Rows from block 6 of a small image classifier, named by matrix and row number. Rows with one number belong to one channel. Each number is 500 + 50 x the weight over its row's rms, rounded and kept within 0 to 999. All counts start at 0. Numbers have three digits each.
After each channel's rows are labels from the 100 images, of 14848, where the channel reaches its highest value: "responds to" is what is common among them. Only what is clearly more common there than usual is listed. The data: made-up road signs on poles.
# r30: branch 2 reduce pointwise conv (model.blocks.6.r3.0.weight, 72x192x1x1), inputs 64-127
# b30: branch 2 3x3 conv (model.blocks.6.b3.0.weight, 108x72x3x3, transposed, each kernel summed), outputs 54-107

r30.18:459446584512486577481574456498489558628491510474566501541561458649568511483358500445481608491517542435525490548437382460465583497520565473501484461404501534557459516488520502542470440522448543
b30.18:474554485516372540534573526540522496546432469507469463491540491378487506610462509503466568484445469542372509442578503544483391398470535434516444526560496453530502
responds to: circle sign

r30.33:437458503506376507516427634545407472467536461430566490561552448450483476529458409555496603597498484513453538532589526511524427510574472470522474610447541448540533540539525538564501531522453482
b30.33:425488599441520440545503576461557520556508480451522527418566470467460498571557433482538519494484569447388434561517475442468562517500563546554518467523450457423524
responds to: hexagon sign

r30.0:543535470613453411569524492453440506560452528529598574548617482535554418431475474416588535587410522504489459537528547469471503550483481457506495548446467538525539488554473538452421472561470459
b30.0:555509593519552487561470499493539459529542516475444541546480498474523517441508587468457442465432453495445547511568476535477496555461489405461550509461620547489576
responds to: hexagon sign; pentagon sign

r30.60:472461520521436524458446564472537474529502462478579514431540526487457573552509456516571489485476509529550462533517487481465488459514528512519444441542531431488410520500468380571466542510487460
b30.60:498479569485542488398510549479441534407561530431547604531636520500466500481598478480554485468522417512491457470495479376462542556485454446482576532410461487496465
responds to: hexagon sign

r30.70:509474445520563419531532462531478536435426537485410500504573445429501524492532455533517584493504631463462470447562447488572438546477523436475469436551535444550617603440627503468563511536508547
b30.70:529491515446580533489440549519468477443528541548485537522443496365455459481524427526555538440624493500604555590533477589489524482403482521541477423518472517500530
responds to: hexagon sign

r30.49:484482451403448540504586569521442417478480544550657466375533598513473525456490396459519445522558424461454569529426554526493452520582493544499476508544495470425426513434456508402477460468525517
b30.49:388558456487449503486521507473466519474498622535476554500480501456454487543608425509472422526514496615468467422467543462521606464457509514512512491491449510483471
responds to: hexagon sign

r30.45:389510572548445494539531511360513559682459513424532438524594494535462553570503538479441498500542547505544452541545509385500416458466501447520493383474603479467529512476523487542546478566478452
b30.45:541471462432519495457538481569562468532463471452497498477511506466487474477575534417452587484458416392551547436497540504506606431513414518507462401522504573478473
responds to: circle sign

r30.17:503492458421475545434491411536499601432550507532614535415530504510510561555517529542442431474511538427484589523663484461571545547539457477511520495446531427395587422498550532463538527423494549
b30.17:579431537522615405466430590511469520439426521524482520481548491533531502485521507536459513481588488507540452426516494617508418425498475515416486501513626583479537
responds to: hexagon sign

r30.8:479514527523451514474555421577603575428513451476562482478487526501454533517479512528475437513545416532570561459553427489436535507517555499508472618471523504441408418485491498560497399604443516
b30.8:442521502429512521483527492480546460478535480492644560409515508509580572563477540551469459548522486506446439529427434502540573428496497521533497594488475476462469
responds to: hexagon sign